A small contrastive audio-text model, trained from scratch.
Model: encoder activation quick_gelu, encoder patch size [4, 4], encoder depths [3, 6, 3].
Training: soap at rate 0.0032, 4900 steps, batches of 128.
Data: trained on single notes of 20 synthesised instruments, 78125 training examples, 8.0 epochs.
Rows from block 2 of the text encoder, named by matrix and row number. Rows with one number belong to one attention dimension. Each number is 128 + 24 x the weight over the matrix's rms, rounded and kept within 0 to 255. All counts start at 0. Numbers have three digits each.
# v: attention query, key and value (stacked) (text_encoder.blocks.2.attn.qkv.weight, 768x256, the v third), inputs 0-31
# proj: attention output (text_encoder.blocks.2.attn.proj.weight, 256x256, transposed), outputs 0-31
v.49:152102142133146114117104107137120060096096133103156205160145120171137102133147137122134139101151
proj.49:141131100113082098084175125095083117120136128103108111117100111113071129101078109117141111137123
v.50:111124152109132113116101100145119155114168133144145111174124158115084103123117123108147143091133
proj.50:112142128138073127122111103111106071118145156166093124173169102153150119126191155144152131144120
v.51:106125132147068105153166161147090134100110150129131107147072143149113143084093113119144137127157
proj.51:151123147123165091160127133134173169081177102169123169122139119157154106119143159144138144089160
v.52:151107113119129098163164092139106101111131076137117105162104125113095082120124097159180105081114
proj.52:122143127137127139150112118112134125105112165150123134138144084110148095110204130171129130085151
v.53:131153133132136119143170124170166121108170113140173125140138118149171107120179123112145127107143
proj.53:154164168116125093102146134138137115099152141135174098083133091161105148129119136119120176133146
v.54:156163147127099134166168110137117147140135143122096153126098138159117156089155155093117133159137
proj.54:128100123126146110159154135147116151111127164144108114081087068216111142147140094124115126102137
v.55:137129092125094140097116160133157159118122105143126170117096135131133103101107118110093104166196
proj.55:107165109121137145160146139136123113125123123105127119115101123136150166124108103121151135160101
v.56:122148101092116143122100125161120089089126063144116107122146104141171165119131108150130139153124
proj.56:120140144153114128136131090135143140155113114120142093137119120076079182130081142104128168155062
v.57:141140115139130108163154119088123144108127144102104100096157116137098112114137121131151105118113
proj.57:154115150141108163111145162144116135119142144105114137130138116098131120155126114137095126093149
v.58:094144098135107110156097158124121126130099140138090121095149155102106141132084118116094126131132
proj.58:134122104184111150142181158129177141181158133152190137136093192137111106114100126127079142177116
v.59:108135147132135107124165110160152128136142125117137149137107180096086172089095135104115112127126
proj.59:135137080130157094148090184150124104139135111128085098151173146092163133119123158129132165121135
v.60:073095116114156113094164109150105144136160137160146132173143138129109136136137070137137096146120
proj.60:175108142131120129153145099095146145093104106147140161154140162150132132107110101122146102102121
v.61:101167114219133113143167124203157185158156119147091141153118117078102126150134089113136112124130
proj.61:162116138093094121114106122115160107100141124139181133128162086124141110127116148129133162109082
v.62:113144159094171146126109118098154149116110134168125140100113145166124110144100160149101171153127
proj.62:133136089158151121186089175124125129196124122117150155138103137132095172151090127104106093165118
v.63:145171082102136150126127139134151152067123153126121133069138113105147126130152155079123120104109
proj.63:109105146135080099129133121147105143127105120123154141109125125149115114119175164155069117134122
v.64:143140101157108128129135129094107124148137130113149154143094142136106134132133140135123137118133
proj.64:135143150129134135145142123167140116127070105158167149114131125172081078089119161113129146106145
v.65:108129112141105107128131126129117148130149132122128142113116111157136127119152118107115162099114
proj.65:125127142153114151157087130140137101150102137139170111175152140119126100163084165145104126105145
v.66:120149101158147113131100126109099107085146146172145118109109121129129154141129111144138126135131
proj.66:099138153098132149159146168131136129135116136123128099107141132101139150121154143129121121114157
v.67:145108146157156137130161152121162146140146114111156132151153116143150119128115098138141128115111
proj.67:134134112099130116078121126101148157138091142135076116085100135151139153130133141148133113115163
v.68:145149135117132117097164151148132172108116117144139126149158126132122119166132170101136141165131
proj.68:149126161157151099137154093106136095157120144123123162139093094128124129091108115132139095120092
v.69:107130112123126154158127137108107094142109121099130142169105123137153124138161154119155080089138
proj.69:136169140118137081166094109100136146164134172172114127092143125120128064111147163136118133140123
v.70:134087128132100130129077101130100135119097159127118130141142138111127132150106155139128127125093
proj.70:139161148115116150110155135131149109174124094100163126127083161150131131114144100139110150123155
v.71:163114124123083132102091151119150129104144134143129078126159131099117119120148140129157167154151
proj.71:169158166167147123137171135130117106150128134123145128114164110128131152141109099120091087115149
v.72:110115167112174135131090152174171144140100110121089118126152128126099101125153125127109084110147
proj.72:155154137157137127115154147087137165157162188153145152087127124127109160164105111131121149126159
v.73:159189114114150106126144121104146115134156115151105132099091093146123165114116109173132104151132
proj.73:110132132114116164159100167110135136132152176197115134136149172100141141130110176131157131112149
v.74:140132149104130161177164151142141139168124144111142142119106159169113097163127164175118100076120
proj.74:066187113122133108125146155155142075099097092121115149164091126141125098113175113097150128181109
v.75:116111119114126152140119157126130144138133150160107135125164131125141108140123129143148112096125
proj.75:098118124101161106108091104130143115102098169117132099130123127107103124141123120106133118175136
v.76:117116133130123113129137134161128125152146109179133115149116139120166096151121107107170173168157
proj.76:108125142128130122164140157137115149106112127128142091127123115129115153156116145138163134137122
v.77:132130103169110090140099150090108155129130106122144124078146104111126151123143112116160132134123
proj.77:107168120119115145142132148141085112127135151130158125142116167095109155104179138153107114100144
v.78:151167139132129092128129136127075174111155148130129127122152127160113099114103165107124127091141
proj.78:095137139129118153134144085127146058118116090123121132129079115100111094128158149126127131157089
v.79:129116135122128140095133104156165162116130152123125092121129140133125125136135102129119129125125
proj.79:159145149166113143137118135174116085148140131130120148108130101113111129105157155115130117165093
v.80:120131122123117135126139051112127121131137131098121079135158130148114101123131113152120142160148
proj.80:162137126149159110156137181136150122145080142136135140108091097117072151111138120116146145102098
v.81:107106094173135112137149153108156123163144125108121126111113149150122124152145149163099152108145
proj.81:151100166121117118112128180138129100081079115145115144092090117150163083126104194085142155141126
v.82:125174094131149125136145123112140121080147099086134175075119128166126149120104124127140079085118
proj.82:134123118138079116072102150087129133128134107077153105167059107069186125121162092093123166158142
v.83:095128107138132098114130151140106157136149131138128124070141144144120160098090134109128132134157
proj.83:091138139120109167177121147140173134078101168109110154148159126149083108106106100143166077132126
v.84:093119131087131107122088121137132105119115098176142158122119135152149075118086089123136122105131
proj.84:102152098107125127141144113116114128108103099096144110193129150102123096167130100161107105124113
v.85:139091170106154109096133159130166119153094127161093102108106174185109074147070108112105165112102
proj.85:068091108062117126088130138148160111155092117080117139139125125110103125124104126123147140154129
v.86:128179144131101100161187108125163149138140133117086139136121128139103098129162142145125106073146
proj.86:120140108111102151097109154121148138135145183127110148116090145127134106136095103097142138136142
v.87:125135115142138153124106137098125145122120136149150149112150143114156146136136072094116090138072
proj.87:124134118153144113135141128136086155084108147144091128145164170139057153131133169154128131105140
v.88:112110151118111163123110133123097108096128138132138128105094120142106157117122143075116114110118
proj.88:125127143145109175134109136193119111152115089123117144118137091166126129100109115138126112121096
v.89:144104143162116166157114096102151177137095142113110109120140117122126144144176113149079131144169
proj.89:140149109095123175096140105147159121137093126146139101083168168143145138110101147114125145119105
v.90:118142123136124091119128101170145130125133123143131119147146140144121132134084121152074131149132
proj.90:134114110129112152146118176131105116092159113124119109118130134108114167151120135128122141130139
v.91:099093108155183101117118130150157090173130160169126129117134165146119103105113106132169107147131
proj.91:115125154124104110146108143132122136112158123123138135149118118129113091146109062133146169148143
v.92:147131151182106134130126147076106110145165140121118105115137104136200147146165154100148139138115
proj.92:108141133107137090125158115130093142086120114128129143114154165115103128113136112158113127113128
v.93:120103131131163148109120135131121117124136119162141155095096084156130119100135087110100113122126
proj.93:134130097120122144145140067119135125124104097105126138095130162103150145164157113137154128130098
v.94:099146121129136106151123161200106125145159149134120105101099132138142159131127112168158148076106
proj.94:119102085149097119106129153125094139138099152165107166125106124121124097108108106137092145124160
v.95:098109132137125155136096143149126122123139132088144115113124104080115122099138118118109144161185
proj.95:161147124111133099126129133115129153121193141152145143147099103120168146165157121123129118141130
v.96:133121136137107137121116158098104128133122126135132152134131107112129143137105153153095135095139
proj.96:150146149159138125117136098148137098141145101150175154071118146128129137113156113113141155108137
v.97:130112159146110101174168157153149134123127135108086135156140107135136096120103157171150105119154
proj.97:079107104133103105078107093083163124160078134093079127105131117124111077117178081129088137125160
v.98:151122132127133132108112141148119142120099148147130119123112092120145084124141150118109109116153
proj.98:148113134109098134118151091108155139116173110126147150159130078132191149148135140132144099159127
v.99:164137115107120131148160136070124116100130112130126122177135126115123127111118139158106130084137
proj.99:155105107155139099091130150099119119098129109143160127124126124148141130145159107127151116137101
v.100:086142118111126134131111147119113110164144110138119113170068120129122102136139124138087157103115
proj.100:114101123099137107121136103132147168080142128116132135121118179136105115175109133112157136126158
v.101:134125143158119141184121102116134158134128128104117125147168157152125139124130103150123139178181
proj.101:158182096164105180095126135132139122146109104115138169086097146131123144128110138140119139100102
v.102:121181112101139150111167093115143102144126118101119134129114132104090141148110111174104086116135
proj.102:116152112122120164128129163139126135089108158145161113132095145105115131132140124092158107110117
v.103:148152143118129160148130140097173128109110131115125149129135140135109131139128144137159115113113
proj.103:134142103139133143111091121107146138144125150140104135169092131096172082131116119122137137169137
v.104:170138113115103149123165086126122126096112106119129129112098138104152136110155132134129105114150
proj.104:122099153131153116101131114098126133092119108137104120118111102101158110126131122088122124131133
v.105:098136137137157121146136131126105135114117092109097142158120151150120119103129160114113098135099
proj.105:136137113102127153105142182117127182114111129115122138149170081118131133141085137139111121103119
v.106:116145120113128147115122142154116114146123060170142118138127136113162129115155128140136087124126
proj.106:164133121163130085161153143075159178095101172113106122124147096124098115118086137128082141114116
v.107:107137134113129143111148127142125142119102124088103093130143135161133105104085115139152122175149
proj.107:185084079118148115139122135119136119160163119172103156135115128114130179121163093118090147111118
v.108:118118096163104138133115128129138108121135136130122098129089119122139178132128117114116124108097
proj.108:139148117143121105124079081137106097139127144141138146146105118116129099122103123157122117100154
v.109:134119135124082165115115151123105136174138138159110129129153134125134137133095102127136143171137
proj.109:103065114145127142101127099112110120137147121084129095122128159151111146175078155115148175178119
v.110:124117165115110106088121134169135143108113124121150152139117145144112115117105110119092120137106
proj.110:151114107137147156157126058123151118119140102140143139143100130132140101134127128129138171119119
v.111:119143130175120162178093139157158098118112119115129121131126145127123131154106111158146117128162
proj.111:124165130121157148096153129152106110141092114142113125085154137146104126106125128129117135119114
v.112:119144127115136129131123159110117125101134144157149158149158136100113136123095136175128149138116
proj.112:077141116161162147114158134146125120148124123101091136163124129127114128140132145106117105119122
v.113:114124133109159101076133086105127122137111090178139115104144141176131135130102117121146105109117
proj.113:115112119140116134131138126133132134102119142082118118169140136099130108128143150110168162125090
v.114:128118167154113119124137138108129168104147151123126137089137127136144136131114125143116173132133
proj.114:117129118146124135122150132124141107140142151129134113115131143112136122152113120112143124155150
v.115:116099129095169170148135122128136137124148136155116090121106133111118100130138139085137103133138
proj.115:136130138090112094111110114131110137146128134111104144118160101128122156105151153148097117101112
v.116:079068147127105169167094144135155162124172140121144125112156154137135178114120107111144112157133
proj.116:096141139147139152119124142128150119146097143139142166121141120143118135129122170166079162102180
v.117:129090145141160147110116107098145107115082154115144120130122128085109123152169100111150120117107
proj.117:138149099118153103127075082094092132129138088152128157110113149095152130128147092117110159109105
v.118:116158157123117116137138102119130135145087140119144129109119140121123109112184111088112116095135
proj.118:086110132135147116140102134134110121098102127139164127130148138107151130147106162163134107095161
v.119:145073149133123161099116120126150147118106150124148096136165125113129155120124151115163128149122
proj.119:171133149149107166139132137133133096159133119158161138141103062161164117109140121153102103133093
v.120:122123138159141143136092123132143141135104134139156152116138142143121126098137112127153076108128
proj.120:141147150114177106129143127138133128154121140134142137101111135111118128114171113099119162131179
v.121:128146136150159116126089125146145126141130113143139133100081124158135142098132116115142122107133
proj.121:153145115131093120126139115067138127113124095124146152121113154103155089100080129145145130133123
v.122:103157140118159142103127116158141150167134122163117102163100138143110121127100125138171150137148
proj.122:146094096118131114078130124122161128131081077109122132108119106149065090116107137099107089149122
v.123:132179089110110150088135128132171140128102067113118125138165118156150127150147115122092102132151
proj.123:167121112129102108119159167083148161112129129092121155131137107121116189149136156122105111099109
v.124:122124185094134129123156107129131154120165129128102124142149158158139104136112153168098157182124
proj.124:126105146112120138131147164143166161105085119099131088123158107177127121075086110086120142093131
v.125:165126137109153108148118099100122127109145100168120134136109113131128157110098146155119139116094
proj.125:119109099152136132139132156138148120136109111119128112154139110094117127135122129138142092125165
v.126:144120168137096092126124102134163129132090131118107153154152124126098101113124095113135117138142
proj.126:089097119173118146126124132118111145130147136120120169151103075114132119137102145109100128152130
v.127:121120103123142155128122111130141147163161139081153127146107126114141182115157107125140104117110
proj.127:151149145164144128170098112119117149151114123154142112079124168157141091158131153165141140127141
v.128:124123175083112118113132122143169134131136140103154108090163091148122121143088126120157111132102
proj.128:154144120133149122135110135158083104145112107150128133167121122116157167150169116174130141151136
v.129:088082109084131147105153156086133143101166132104110134081082116134140074132174113158127127103173
proj.129:139156150162134099112120115151160107105131107132130164122101140109104128105146123130139092132099